A small image captioner, trained from scratch.
Model: 48-pixel images, encoder arch vit, encoder norm layernorm, encoder patch size [6, 6].
Data: trained on drawn branching plants, 145000 training examples.
Rows from block 7 of the image encoder of a small image captioner, named by matrix and row number. Rows with one number within an expert belong to one neuron, the router's apart. Each number is 500 + 50 x the weight over its row's rms, rounded and kept within 0 to 999. All counts start at 0. Numbers have three digits each.
Before each expert's rows are labels from the 100 images, of 14848, where the router gives the expert most weight on average: "strongest on" is what is common among them. Only what is clearly more common there than usual is listed. The data: drawn branching plants. In brackets: how many of the 100, against the usual share in percent.
# router: slot weights (encoder.blocks.7.mlp.router.weight, 16x320, trained with AdamW), inputs 64-127
# up: expert up (encoder.blocks.7.mlp.up, 8x80x320), inputs 64-127
# down: expert down (encoder.blocks.7.mlp.down, 8x320x80, transposed), outputs 64-127

# expert 3
strongest on: two-way forks (98 vs 42.9); autumn leaves (86 vs 16.6); wide (66 vs 16.6)
router.6:536473529449590589482462539587477477506510428563585528551577528437550468493485489423483495424479487475566527661540467525488575572473511416491513519495499454510466519515533481466511437588598427
router.7:529495422423439490481474525551445553488561502555530510518609496468530480503547526526481512465432450469502514606498433528484538449508509505546568504510583555483450477505484408554497505558524472
up.0:500392501506500504503505482500478428566500528497500500500508500496500499547502075493502530503500605502499448501498510495511494529499484317500445500498500533554500501504499508497460540385500549
down.0:490501518576461519423527623546510513431537466504520473500607500363463385500516491508534515505507488480481431500489505538480500516648499498510528497519504495514466505513504476509589402500533493
up.1:503484498506498501499504500618501498574517500495499507501496500500501534505561517213516498449476536489505500379463637483482506500492801499500497500501510501531475500469522500455501471523500499
down.1:459502485402492431503499522579509529504468562617592500494498504528525514497413488492558488495442505523511500502573404497560644529539497545497407558487514486496499520453464530542512507564497633
up.2:497499501450499500498490502500503498460631498539499500497559500497499504500500516451531500499501574453500493536504499502430500481499500495500496500501502498500505499514498500470500498500413507
down.2:491471643497501668492528501484500497504342503511470742460549620486523501490522502504521417526539502490506489551497506501533513495498482500524511492594467492509507475408502557510510519541494502
up.3:501500500500505519382508499508488473505444548498495500506496500483502515502499499499508501506489500500514501496521501974498494514482489500494499500562502535349501501454501504501500469492440466
down.3:562530499329501575572522515472492537491495526484524491480552505505556474475469485494494498509546461501467483468540476502583558490504533517465485500437511536483504461490473499532500502498472489
up.4:502502505491500343829499502500500516444501513545500500500504542569501500419431502500553505504502360510482500500509500639496500498505504535494433512486500431508500505500522489491488514500499544
down.4:496544502496512631518500510495522563470501489500493501554663500516594499507421512533443486491508483489525387493496386493581590468517512330756432499742480530488503489486466513530536510495505513
up.5:513475524507533503501500497482500501494516500500504504497486492499500490500498500539490505500499411561488500504495452480503500502506480506492500489500500499516502605572498501336476499497496265
down.5:590418460486449676479539435485501491523527477598497495498533504472493522497496596509515470503485494559507477517488503475548498609509485454492646513503520503466411461457486528578579521551531472
up.6:501538500523524500490536500500508374500647497497502496500499505499495500499470507511507359492436436523502521500494514489450500503503469500486352502509496500579500500509500500484544500500533489
down.6:574388508504499489497502477493462478464499481403505501505483495460478503499581420515495463479522540512518531323471469463398499473489506485539566478529540504392490509551478492485488555500534521
up.7:500497494510573500499643494509500405520500492500515495500524507498704509511454450499386501501310499510499500495507501499500500495505550499496502488497503492516500492514498501493500742499458258
down.7:558515506545465503500506500500533541591456519485478498405592495480500410368530490511493489450520501487477339503437323651542528538554437505482480528484505511474495454511688504510531506497469523
up.8:496543500500503499501500512510500465500443460523495478498496494496458517500498500501496500582500603316500457503500486608505454543541516471500470498500499500532387505500499500527494543499499603
down.8:481484491539502419453477538503430553595455495483434488398502585543502425531479499527519470469514470582557500500545489500535633384567497497512495436515442490500510488474507490495391491499453511
up.9:500500500287499499525503511497494500497496500497493489502504500502500503440500493483362499500497000500491493501500500549500491500515500500500528479500503501444448503518500500569501500500478510
down.9:483534504504558409513517489510475488483507498493540502493576489507612470498497491528540505498506470503521419388497485471567500354512517494521493491499478501555472583497502485548516491485500500
up.10:500503497509508500508503501499507516499492521503524493500529505500500499494497468497428501068500415543500498470501503468500498611491420501523527543495460474308500500503501500393500500500406511
down.10:521374518498403516472467537483535503559527544526511508501537484462500519538489506580513584513549386511479514490339475539497489568564530515499509502453501502511424494495498525616512509492479475
up.11:516500500497499450512500500499506430501527678500500501506499496496507521485550597500499505151462724498504500500417500501501499500500499593493532494486489497588504494501515505523500498499523497
down.11:453490426533485512500500563513619508506491499540448355459501507489502405434491513514510490428500522512580500531512490502676576571449345423453604492499534471496285531494509427521537501530499515
up.12:508499498497496494506500517500500534500676494387456500499506500498494512488499525503520497500500371495485497540513502496496492499499559505500499506502502493494552496482502491504496487495495590
down.12:444529508506476501501504500480500565465494502513642500476524492511583499460486499447470528499500515440431457484481455463518509379458493595589474627513675511527559485500501511499487503513505536
up.13:498518518488506500518514500430484500500516496470504495500600542497500508503493000509495500571700446500499500529500502538513653501512494498501262499500511500503496490500483501466500524489293490
down.13:492499567505497502532520501575500503511465658520427464451504490414453496340495550351493553508494487537510441517511464496503569478449439494505502552500498461490500281472530452539438449619554550
up.14:510497500497484499500510470488501454499517495550449503503501515499497441503509502496491494502415642499500503505496514486540557501486496634498449503571568501498503500501497501423500457503457479
down.14:545503684518616567498500530211454503501470526507484513524497500434439519457597445461327489508443537500607479471497491530555511504454499464514523480538533520498509365632453501488495530472463485
up.15:500510488500497501503489501500500499490518488479498496500499501500671501501509502490498484515497566500500500483500499499497496500495499495496500500484503500501500518503538503750501500490624646
down.15:374210471483489530486479506530512522536478450511463637497511486493517495506419497470496552508505584465726425503500480556508480543497489503496584530505501504493512482395527487440467531510476498
up.16:498500499500500510499500502500503596501753603495500497515694500504498502496498487497500509607501471509523389499505498500500504478500589439538547487473500511505500502500521503500500500500430450
down.16:416490506543442508546510458483492503626445502518530529496518504515512472421422496463674503482559504500533419530500500510484530537516417531446487476454512501445545504434553513475482375518501568
up.17:628500501504501390516570500416494454493484508477500524500505495500495479525498472503468498306485470558542499500500500405500500500501500495544486542447500499707500484496465500498500500502689494
down.17:500501500506513492488518470502499504467520518554504504510516505522526521500532498501509502509494493456533426495511501490374511559554501503481509377496494361494571512499448490466481319501516499
up.18:500509497476474497501490504575480535506412500492500500502533500500500500460500502493503554572518509500500500482496500493498498500489502487498509496503593496500476501492532469494500501500420477
down.18:458445613499435500499509467468494664501473430507519510525452596512531470524499500504510515499348513472495499531387485402537501492443452553491475524466489501477500476443537546502433546523508546
up.19:500497503494465508507492527502500490497540499496500471500513500469499512492524563499500499501481555501500499455508500508562530500499516541501496499501525497497493499510499500499494500511531496
down.19:509536524536504546555522502506498465510514469494633607531491509503564475512493482612508460475441432444513508551505367525502558576501514390489527500479500500501430517407490501506387535479503506
up.20:500499436499500505501505499649511483500472504501507503499500500545500493500500462500500524499507353500529484509493454536500493494500471509500441500470500499464488427501511500500459476570502457
down.20:614504602522514589603296450489482519650493511491499502499535487495523504482349500525525465498443493474501314502492573509507483495519510503496402512498516508524503497444500548500524506467509521
up.21:502586509499498514500499499500502510500501476501504498499500542505501600502501500501501502495760508501499506490684500499500527499500500500487502500500500499404513502530503500478500500520499501
down.21:539555420491455435686500484503497499513500500390515543500495506495449510481477579539511484500494500510483505364500499512505501507502504599604511506498507500494492458469491441481434510533505570
up.22:505499499499500499514495493489475528500519494496490498522488500480500571476533509497605500508528502501500361521517498575473500311498503426497482506498500498465493500500505510459500498503336555
down.22:435524492496508544507564503524558499498476509500497599464597563515522525384500468499501450503491485401502660500556618531512523543498507542448532472503491489527513500498505489494499499508504530

# expert 2
strongest on: bare (100 vs 16.3); three-way forks (97 vs 57.1); night (80 vs 20.6)
router.4:503586505583538529539480515404606524428388423500502452511447470553582467617465421572455492541574445581463444408451575469597499448417453490483440558436532544474587490490466557508432456471461459
router.5:577653488538476509503448493429598466421422497485528589517516589456525457589569466552465514548468514551585443486535508516480495472506507511471502551423540558543558518504571465527493533464436511
up.0:500472499516500500456500500501500474499510462418500528500537500487501502500507500486496487500497495501501500450495524528496500500495483501500504500495500552522502413488499498514500490502497499
down.0:498509531413545513568454511478505502499507539568501394491320555497472530494485508527533501501481499500495530530493491505499500525504519438480471555519484541455417549503500541559446508505503526
up.1:499500502509472501481500499502500498499500515509268500500596498500492999512500547500501500500479512500583499505502494505500500497540501423506553501499500500676504496504500500486498499497379525
down.1:505433483513503519515499510476353488503449485495690504538434509580530451513582479499504496468487463454535540477648473592576476466492612591474405472478427515411446463466448512491518539503511503
up.2:506503501056500498500500503480504498494505499435500432493499501463590530500501483508498501498529480501499502500500491500503504500500500499470500500500500498500464504501501517486499500523433504
down.2:557506519767594482504453486444483524516500501473531581494609436480375440619483397522597503593407508508434390476528453518602500563486534452470518497514515500461527507494496527496444577531657492
up.3:500500512497500491476677499499502497463504388497501503502555501514500554509499499501501562500513464485523505495502501500492501512500466500507528499498500497500501502546503500494485499488500500
down.3:463507505409500503481406369448503470444490545479553504403546511431500555551443452476576535516484481806499420500515537505471509477514502481415496495447624589503555426466471520502503411604450512
up.4:502500502508492460501505426489487495500506501501500500501506501500500499494498498500503613500497500474516486504499492500500512513501500495500582514502490511582499497513491500614501500582515571
down.4:451508517507494522509489583556439506529542544496521491501507514527462519496458506478431499486531500568503586677472470520493567527443486490491408576558579589483464460429511489472541498427482482
up.5:500500500538500498494499501499500611500492420583502500500500499501507482475489500495492472503772507489500501507500548479503499550526501499500498505407501501503501501501496500544378492503448491
down.5:493500384537507536527472457584533483533534498459534471489510400448485511434481449465494496536412471506487491496452498497484521591495479509537551459621501535549500478490474579539529498499469489
up.6:500505500500486538459518500501469495500499498466499507498583500500500903501499503488438511510500457500502498499502584523500501503514499500502500465500502545501504498500497500501500499500511503
down.6:511501569544493500486491503495484495501500549497511508500439425492445400573479489510537493478501504485518485419518395450477471469516617508375512470524542507486521506576633498491489497466533509
up.7:500500499350496498503585508495496497486363519501500512451497507498503499503500498498497483506352621504489500661526491501502497508500461500692580497496500501506501500489523511544500531419475497
down.7:503500519526551525484506514552476518591512425492524369581494471500437514503501600524498490470552534573565527438511488554523612478506600588402440546461470514488496587483508431484497407478494615
up.8:502501498533500475498494500498509521498486499500501500502493500500512474498503494500568480483561487500504483586500502519500500497505494500501500487500504499499462499500363495507505501503487504
down.8:490499504500506498366509540464496493476554500539504513494463477537483545565467578441489482470461477476503712501504416355479500511476498508486465491484510446511403504438507440535478507499477474
up.9:500502488496473510532503491517496503483519500421524486500496500500533491500500328514507507511490489493501419514507461503501510500500499497501525512388496516314500504500449500534500552509491489
down.9:527500352501468510511530504482492507515506513576487494521496509459481524484471634499492449512411502457421576486483500485610499442536513504397474498576500409524497508460481466466610512496550508
up.10:500500500486480499509498543500499453500524501506503481500500501500500511522591433485415516495500497500525500498500488500497630492500436494498500500498498500474500487500500501616501500510553501
down.10:554500591595475478464448498481506503488442493510499452446520486480518507530384646531498417507522475568548510468470489502503503528513634454497465523523468515516425526514494491504460500478487489
up.11:500500512497494498517497529501500506496496463495483494502500495500499532496502507527511445464498390506491500500572483599499510488503551427499501496498500590503495499499482500398500505560322424
down.11:482493503494500486522506490499537477566512535509499498508424518499478537498442498498554435486502488430509514502548502501504496490411496484467455604477502464450646443481543494491491412505553542
up.12:501496502529508503501497499538500497501504523500499503513492497503489504484499502566548497513401508500503498500500468500502502500495525495511498505441504501546502519519501501520506500501517517
down.12:566482555534507472515496494485633503544484363493514440529500541523649507528529509500500583545501496441682423432462473502434530492455520476528473496545460496439500450501505515507485490488513499
up.13:500500500500496475500500521506502503496493502516487504502500504500501487507505484486504495472744499498500500502498513518512500497500493526500517501506651524421491382498497500523500518518514487
down.13:495391481480506495427380472430453500475524504496502461483521495526570513496423499491444493529450406517464521499485501575497566502466520478515498499451394495501513406448556546498495508477494431
up.14:500499501499497502499503506520500531474355509489504500551504500508498500469500517498489509393500394491499497506501494509500498496500659490500535499501485505537568500500500509537500544516500507
down.14:490494489522501551441506452501518467549548509528501460380496506459473446480489478501432501574500473513556485568517449529526456503505295379505374500522502509480436529498475573538512439521521504
up.15:501506505500501500420500500472526500496380315503500499501513492511502502500559503500500499588520439501508501500502501500501500500485504494494500500499511500462499506504405502235500500496497482
down.15:469540493498507483486543578584467476517526555505517492497498490535505499441393494475508461457514508577494565488531429456569544539494522528595526506544542432567464485498612450564450479458496538
up.16:501559496508483502500501516500499430502499489508500518500503498499501527500494444528621493514499584502461493495500500501501500489501499500500501501502496500161496503509500497505500502500500122
down.16:498500498507460429497515493460354536582440514469494515500492438493510516519506598517450507484487507509521488475510505500443489509413549505511414493488500463706443516534510522459514472498494586
up.17:500500500505512500331500505498498508500523438517502500500500500502513498511511516502507371489549346500499504499432493501499517511501503501497496525500500500494500501483503500487510500503001502
down.17:600481533635489458494485492530525426486491505482489562464524581499454523483496503432517535526432528469507516496495499513459501620455473506489485482519508572422504481692492528512572486556595469
up.18:496499497455500500499500437501500465501513497500499500502476500503487513500499476500560501503505512500500501530561482503497516507479480501500498511503503500494499520500501499499499507501535165
down.18:489452529486487565506505520570451508535516503500522463566518452506515524523380523505458445495443469553616485476452409471512546455459559559433494501469556521558480480503509519566491501516493622
up.19:498500485554480493501517508496497501511517502507598500502518498490499498514499500500499591499509500536500500500500496477498503485511682500536498524499500500535500519501498469548500500463448459
down.19:503487585403491501531441451578504479489501454560438467608406526526471584488464505454530519481481503411498501425501520609424495550497407529528486486463654497500543410549465535477538500521581490
up.20:500502499514499465500500507483500504501490893494500523472507490507493504499501497499502501508439500500516500497500492478500505508505533464500564505452505549504502495501500499500505500497463502
down.20:525391389478470655497452534468508539503510387580518403567497511450503518504581427488504495580497467552500514487491502589510491606466510586541420503517508499494563523448468477535446504616518497
up.21:500498504496499509500628492504500423617508491501560499505433501500483471410502534506500574496496503452496499502501494497502602448500709500493496500502502500683500504528496484510505501586501507
down.21:497483515605577535499483503528515693354566506382496520467541499539563513525506486515482500514502378539487515513509482523500387439498454519504692502518462494470530517500566491474478509478498494
up.22:491490500498492508500504500538459477501498502536500563499505500492497548500501735487495408416494500497500502712500502500452500502497500499500470504453502500498484502501455493587508629500435343
down.22:578511473499501396496514380504608500487553484476535471585468532524499501584445574437497512505540461454469520345556500503504501505490494560551526524500499500503481580490512501499423513500483536

# expert 5
strongest on: two-way forks (100 vs 42.9); wide (75 vs 16.6); red berries (36 vs 16.8)
router.10:449497496458504447479521427537434491537519547580471648494599506489516572442520569496491469521461531523514561537583501521500504558489540554457553463548517470496474519513470495476486552432537481
router.11:482449487525508479441521422577400427565535486502494587519520573483423564413533487414503456472359614555531517438511484580506462574518491472522531455514537516458488493558450495432483546478503512
up.0:500500500500511500500500500504571527500496527512500498500490515512500522493494490501503490400483359513287369501504314500500500500506263502500502471500502498523499487503500500496500502503515501
down.0:490479511541490513548447524484474557489487506503472519507509500529442490578497478483514531490514473423444500480580424489516505500566501453371500498503515481433437579617496535424397419524491363
up.1:499554490498482479498500500891368520488773514508500500498384500500500689500520487505499501500557422501499732500500528500495507500822500500503502520496501500426502498461493500541500494499509495
down.1:487501506451497545509525656500500538503501501525530508511511491566476500500335539500488545460498525500455384493742514497503528512499500500548530469481532507472463388501525507495432486532507566
up.2:500500500502502500500522495500485515497499621411500482500499500533500502499499503493518495480969499501500502505504500531501554501500489492500500557501500510504500501505500500500500473532500505
down.2:564521492473513495502504498524520457490503460509505500485476469508490559551579552550491473487555539530517524540505532502480524508485502626569585447494385506496502413338463512503710514432474572
up.3:500500500493500490509499497498514542503505501531495500489496500501505491500498072500505528585501559501500401555499513503501495481500502499500470500500500500495500581497502500611500504503479524
down.3:498516456544501496500509501608435513519479395648514494477533500477471551399466498501531503506515569511506574505535475434500494479460393506505684518499444450468493474574500495504544472495556487
up.4:499500500503497500500498500586500501510439455500499502500499499500497500502500472500950603500554494500500499500502501447504500500577500500500501501491494501495508496502503499551503510503503498
down.4:499511405504560490542530519525542507494417511524535519507497578498662509568502453722462499544575493497530522477503520570516528541358499579636479540513423482509567523529387582477398411488517502
up.5:501521500500511500499509507500500511498448510526500481494476501499499501502500471500511460499646488505500500500500463518500499511500499500500538488462494499501539500500499500476483513499419501
down.5:535568499502499473488515500504477500527487497505512537505526499503520463471499479551602515521516442494606498545500517525609501544513360511510489512556497499487446496354602451493552493474542503
up.6:501494500541430499501486498505491498581497430501500298516497501504502508430499499466507486496506472500500497500499500499500510496514498499465496512511501514529505501515500504545500500500494506
down.6:511567556524494498552502478443472499454513482518505516475498386339478506561457539609560503505597499483500379499459494496671498503504416478469480499471501468489574561546444510523500510480498499
up.7:500498501502500494499500467513481549521703495499496526500498500500432499500500484500500501457477301499500497488502500505497498515502498498499500499504510500441496504500506502455497499510493500
down.7:493500519492378506532498495439471496425492504500577556576520509533499429493472531486482546568494441474485498531504492565517493387559519340520512493514509556599466536450370471482537551523500473
up.8:501633500493502500500493485503501508591705491504449498500479507501500498497501393497502496688503530470497500482500501496500502560500496483398481442506491504340499502707500497501503500503406527
down.8:400481588539671557537420516501327500600525496486525511523474517663497474489451466636517534500598472508501482487499507500515500470498501511502498502502495498501601491399460520490544459502498498
up.9:495500496477516538499501500510500631523509510503500500499509500500529499466500500498502528493508742501500499528502487480500504503500500539500526500503500551500501464500503509534500499498597503
down.9:535471331400505574477520503620496523477492435503429510482503500484486465577477506560599608494500564522496551523556521500493501503515509440556494394448496584470518528501495483484484500452495481
up.10:501573500499475503494498480499498634502479497515500492499530500500500573503500500436501500518501498501500508519499500502500501467500492500500506500501514500500499501499504497500500500504454412
down.10:570494498494771532501522488496480501528542404558509514523506497501494502407505590496512510485529513551499549494496506491517519474483498522364507510509500515449521447550477502502508488520630537
up.11:500500500498500499498508500497587500500506536485499570500447500500500500501500500499864500473414493500500502500500486501500499814499500500499500500500495501505506501491500501414498501503500502
down.11:611502504479437394551478496521495436542490362510526484494497535498533495503499512504466478534474495455490500484501536490551541529462646481500527538665504502444377548500578629511490535599504496
up.12:490496500512499522500498458522499500512500510499500513500523500499500497501500507500527501504488527500500500500515500500500506495497500505500500500500500500521501500507500501684500500501548500
down.12:494396526393453522507454522452531475479589316594461496489482493512632491509491495419564516482509512508539501495505428622492411489414535458491498498519511560503523493475528500437487493541536447
up.13:503495501496492500499268503481499498501500493500495492499502500500565604500504511489502577500507565477502500493499498502499488500499506501500498500530500500563499500500518470513499498497513498
down.13:500499504588530499504507427582503426485486563444510535475529520500487456453472507551512461482499486477396506594494499500496464532489496474443471405528514488517611558481500658490447497466480494
up.14:499500504503437505498500522497497508498510631507502515500606500500500606501488500500999529496502541437498498503500501516512510539500497506501485506499505500497506500507525500503501500500507491
down.14:506502503497532486482500500478488529498509493501582501564544554509505496373310713501494566469492495524567491521528515501499500498483489440481509469533560490507519504490530500473710531470478524
up.15:500500500499484499500518500500455488499504500520500549500488503509541500501501475269500507500509491489505501500499503503499502563494499501500500302496501500477499500500500500501500500511499496
down.15:499498574535489482530530528454512501435500537498503431500572472504342469445432549515543479503500454535482509531500453494555517499521498396499421531480586506508504549482466417453486499470635546
up.16:500497500500497498498500499472606469519498700499498500499499500499498522495513501500502488492526527501500501500506437501499500501470499454500378500504508500533365500500508502304500500514420469
down.16:644488493401517497475497437472501506483560447505555516497428525454500386541482492405497499480504534440519518495482536504503504501496485489502493596510462476494500477503484492549488451499500491
up.17:499499499500477495609506500393500613529356516535462519386385482500500487503500491500521338437486509500497506505502500460500458617443381500499486571514500500507502500466496499521476464504492500
down.17:694500481432542388426490521421496500482454558506503494498493443521477498517526505522572476502498494425472541503541509475481498490525553478536512486461489499490398455557522501515568505488516500
up.18:520528501258513455528497499395826564489438497509503498528476501500557460468497500499493500402499480479651417501501518527554498496502502513500559496503498500506563507515501505499497497500498659
down.18:282486503624512491461449492520495684500537476500466489512500523504418474472504578522528518509501482502502503433499499539461545516531482500514490472501493526501417502516479477481445478518510500
up.19:497500500505500499494500521497504506501499497500499490500498500374504571506504407494505412509504500500521501500500494490496498500500500498500493488500493504496494500500493497500484500498382500
down.19:498445508532481503471496360500499500496412523498530504325500473548501434453358486500617468507501489483367433566488556638547457492609510450505502502442492482500501502382489508481496464477539488
up.20:501499497503497509500500510496518500524507501591501489503499500499500533499398500498745505500504494502486508500496494522500500488494497443563503501520504500499506500501484500431500500497457494
down.20:492436498561473485562416535532415475455487463481520513388525511491509503509513489508455461519513562491602500509618485592521497521488555482437502437502629501498516504500500498461489594430369487
up.21:500500500500500467480508490500509586482498501500500500500347500486500500501500500500496502500501623500500500497501511500511496500500500485500590505501499500603500526502501500874481500500520512
down.21:510479527467512648500505513505499514495491501462500514481532494498482509368463585532512636498500485485597519486500502620533461661493502480522520506493502468413502373478495495489553500498498586
up.22:501502502506520506471533601508498477500500530500591498500500502505491570465501533500484499245410500500504500523498464450503499499500501525507540509500498502488506501507501523285502507498502533
down.22:472464523499476505500476495496470536454517467524479526341509457381583498446477504524520504465498492610499471497517466543515492504540437481499486503456574517480396547496494510509505420502500500

# expert 4
strongest on: two-way forks (100 vs 42.9); wide (59 vs 16.6); autumn leaves (55 vs 16.6)
router.8:525518509397505509466473466510450487598559541556501613551591507542543479508521548439575514483505546483582490592463506530487545528481494463447601513488508486479386457575457474520474544523523563
router.9:590517482402535499509435484538427463533534492484533558496560546465481524537464483475577471480542493545618527579480515538453484554569490517413606518512555456544416434540522558472523575541517458
up.0:488507597501482466502507528508500485472501498500501500498505500470556515502499415500502504500595504500552499500494500641495500489504503491479500482501501519500500501507500491489456501501493492
down.0:500510511493528513505542538492514527564507505425500498386492547498469513471497496508504499501559460536504492478449499477500452472520500491314514510465447500529491505539502477487523410467494500
up.1:537500500500500691296497499500493486513500500498501500500498490372500499576498486500426500497467501554500500434494501499502500471501503500475518498498503499351428500502500556502480502498503475
down.1:523511534456485501607594434497476492545581490477573499493533633516527503506459514497547494498511496540485507644523548495501503501522521511500498514505539517497408456499295498502445502436583529
up.2:499460500500499502495514498502476501500518497500497505496501567482499536497499500503314688567433516500512514505495500500500507501500453516498487496440502499496499500515500501325498500493486435
down.2:507517654529472500483537505658469506496569534522562508563486500496489454492506442594488496447502507493500416464516419583466483483563444383545509479500473487472457537495504493525539670506477499
up.3:488499548500505500500500499500499498498671502478505501466466500479500498503500434503469500742500312568500500488486499501499535500492481437501500498479500500504499505580496500499500564452537497
down.3:498518482518484471403502531515492529503503517495528344515397481416463489525501514502506511487475497486510505513504501474539517402550493547435477479480499491541407488471494491500517388541499506
up.4:500500495426511495500457503506438494486427500500505501499500500494507503496499452500500494510510485328500501502497498500455495529500500494500461353496500500463501500501565497504498500502472502
down.4:508491516517515482522584446605486607498528505502438506473485541320328549399503519503478494496518448528485481500498523512614543442497433474511499487500523458555500509483546452493579499388529487
up.5:500499501503499373479500500501499501506498481494501500501532500486554500507503497486641842460518491500500379581503500535500496493521524499500440496495500500492471500500499500531500500595497529
down.5:689491513579580520490502501503470510491368493526513622545520456503500463493451500536526510495533510515404489499601516662550491514500487481703514477512468533474505526408502508508507488445498473
up.6:498500498497498499500478462501500500504500501501497505504472500503506501500526500499495506513505614472545495493501514500502487500501499508500500499521500505537536500496515500502501500507242483
down.6:456481561654495498496511477616510497491472501491499477480498497495449431381499500509500596512548512428501508539481558542530525468458423501529568579421498647606495429383377547497507491413537552
up.7:498490485398501496496473386500500500505606415500505500495489498505499415500497503501496500557499468507501501501506480509496500196490500498500500508500502500490499500494500415769491589527501499
down.7:490469490500502488477365454476506440524499478500508483500501550530434466518544510494486499498475543482514500403500550572480463545468483498555578481536535448484743474508499552502470413626500517
up.8:500501473576500506500503666498500499502497500621488501500509500496494588439499384491502497510479523499500500491434499499500499312511556495500505502499509500501498502500531500500503500494303492
down.8:491509481561490618490506501451497471503497479481527506469560513485398496352497536506521513485490493533499471499495431501500527491496504499450502566400498499511503480508448504508499449477551494
up.9:519503502501495307508505501511514501501501499500521500532424505532517497495503500517456500492451489500502501503504503479503499503499510500503501500500500507500480498519474500500478498500490506
down.9:483493541544527492524500470500502520497472466570526466486549492508458415346489480492521560516571500300484485641366489486522478432499483486528451490511477565537511340448504495453735495528510492
up.10:499500501473496480486505498504500529501494527354492534529508499463500457499491553498495500501468503458519496476498527484500441495502498507519501498524499521501517500512513501567499482502662339
down.10:500488491500497492497452653464499514512606489516473458578640483501528466427494516483492505501501493560506495517498505497466469500470433503476500503459516331501524518500590556485491544446478501
up.11:500499500498500500502501508466433552506075499505499503508500504436493500500502460500499501492196515472500500501500491498500499499503508601484504500504680499500491503500499500510499511500508531
down.11:431548458502501487598509520500500495479645514543479399481528498494459515500493467497417518509498456451538522346481489379495485506483485487499528501589510556508472463566481531467503486448504500
up.12:522508506500508483509519509497541460499495501500529500497259499500500470500470478549501431350500089497501504500500504421501461475500500504496501499472464500508511501458488500471500500454548504
down.12:502491229510493463404493502501502516534387522586562290491528409504410501512502507497519500497485496517488489493500648494697493501524505507516448520488510494506500505499477488517523489528496502
up.13:500499500563338486501500528500469506500486568561489487500497486492500490497500500503501500498497490500500499496495481503503494615441458491501497502525499721455501500509494497498499500500495596
down.13:488497480585487516498504532516492512494444442469566514488547524520503493532441471501502512511551499519500501586451540535508274394508534642508496494499486306511481482546486420549542492458450499
up.14:500500500375500500504409501499500501493429514501496488498374501557500567537500501496075501503449518500483500488503500513479500478453500489550495517495500501358544486500497500491500525429500698
down.14:500499496423496495473484490509500512491504514568500533510532467523486501515479496503501510494487502491482607374545504491717480483475488488483438484509463473505494488512463463512497450502493539
up.15:500582500501500500500512501469479502500497500556500500461510557501480531453497378483576517587553551462500499502478503500500507498506511500500489513503498496243455501489498499506506500501512470
down.15:580346502498562487533525498588427514505494702524501442482509502501402505524430500473488564488514501506423489299478470513507559397508478500522484540596497528480528477567334467491558518492504524
up.16:500490510501501500505500537499500522500497500510487451498503481488500500500498505502498500518402566588502502494471480498500503500507501484500502497457504500517620498499397498499500526500500500
down.16:462526542547531488501514527501497503471495488508500502495422513568513502477490472511563511478494514388492595504460412496532519504506500453499484507522514519462506464515495502503542580509500594
up.17:509500500436500499494513487540501492499440593471501559513368500502496498569501502495445491513429562500610491498489501501477499463338499483500508490499514499007496500499533503379494483501334259
down.17:502544498485463575500509460438553505386509448523527499496510484553599467317536574500494502481510496493493555509454489501540497517507510479497500479492500428499522484508461478516554508495563536
up.18:439491487499448501497499476499498503506499187507499502500522500529500445486500610502633504500531487498510493500520498497490492479515525517494560504484634495315387511505500500714500482500494503
down.18:492449538502518564583518498502495480498500501529461507441477413494494497500504346524514504525494502498491500516597499430461494501480493495496516485509490616520528489556493539488500484469511566
up.19:508472502496500506474479501524500529503515507281495488500494511502500505487501531232440501497475672635499511500504470501492527499500457491502555499500501500476503498587500500532500512504514488
down.19:643482445500554541611487478464472493472524448523478567581441432499531443356446517535508506479471481561507518529475461495613507505494478446527551532502453500399505470554504503539508500494493508
up.20:499504495500500509501499499500013578500505489448506358494500499499500510499518633498501498565500553500498504516491501505500582500492614500500501490501500600507496494503495486515499480489497501
down.20:491490537424505498521573421475546546499474492500536611492468365499537482475504504626504463476532504435490546498443374451591463520480516500461467378502494485554458557301449501514485495443700547
up.21:497431499565502502501502500500511496500499500500495463500501492500500485500502500477497537561503546500495500515521426501501493499500366501504504571493498500522558500500368501384483499496533495
down.21:391523500510372505499475507509483501655475476539417523500581502424509489441460504502493488472489509516492424501470500529469502519500502532554500475522320467441538434494528416509574514488501499
up.22:500499553500497498544500500499350703497505508490500499499507494499500516491500500513496506500501629498498474510503480497575501462499512468509484505501501592426500500504509500539499510505498459
down.22:464506537484429527529611472476459409505458526520492532469433502455561539500446577451488490491519495520578468503504501509494496498489351499485507525502501440498517426520570508507502459490507535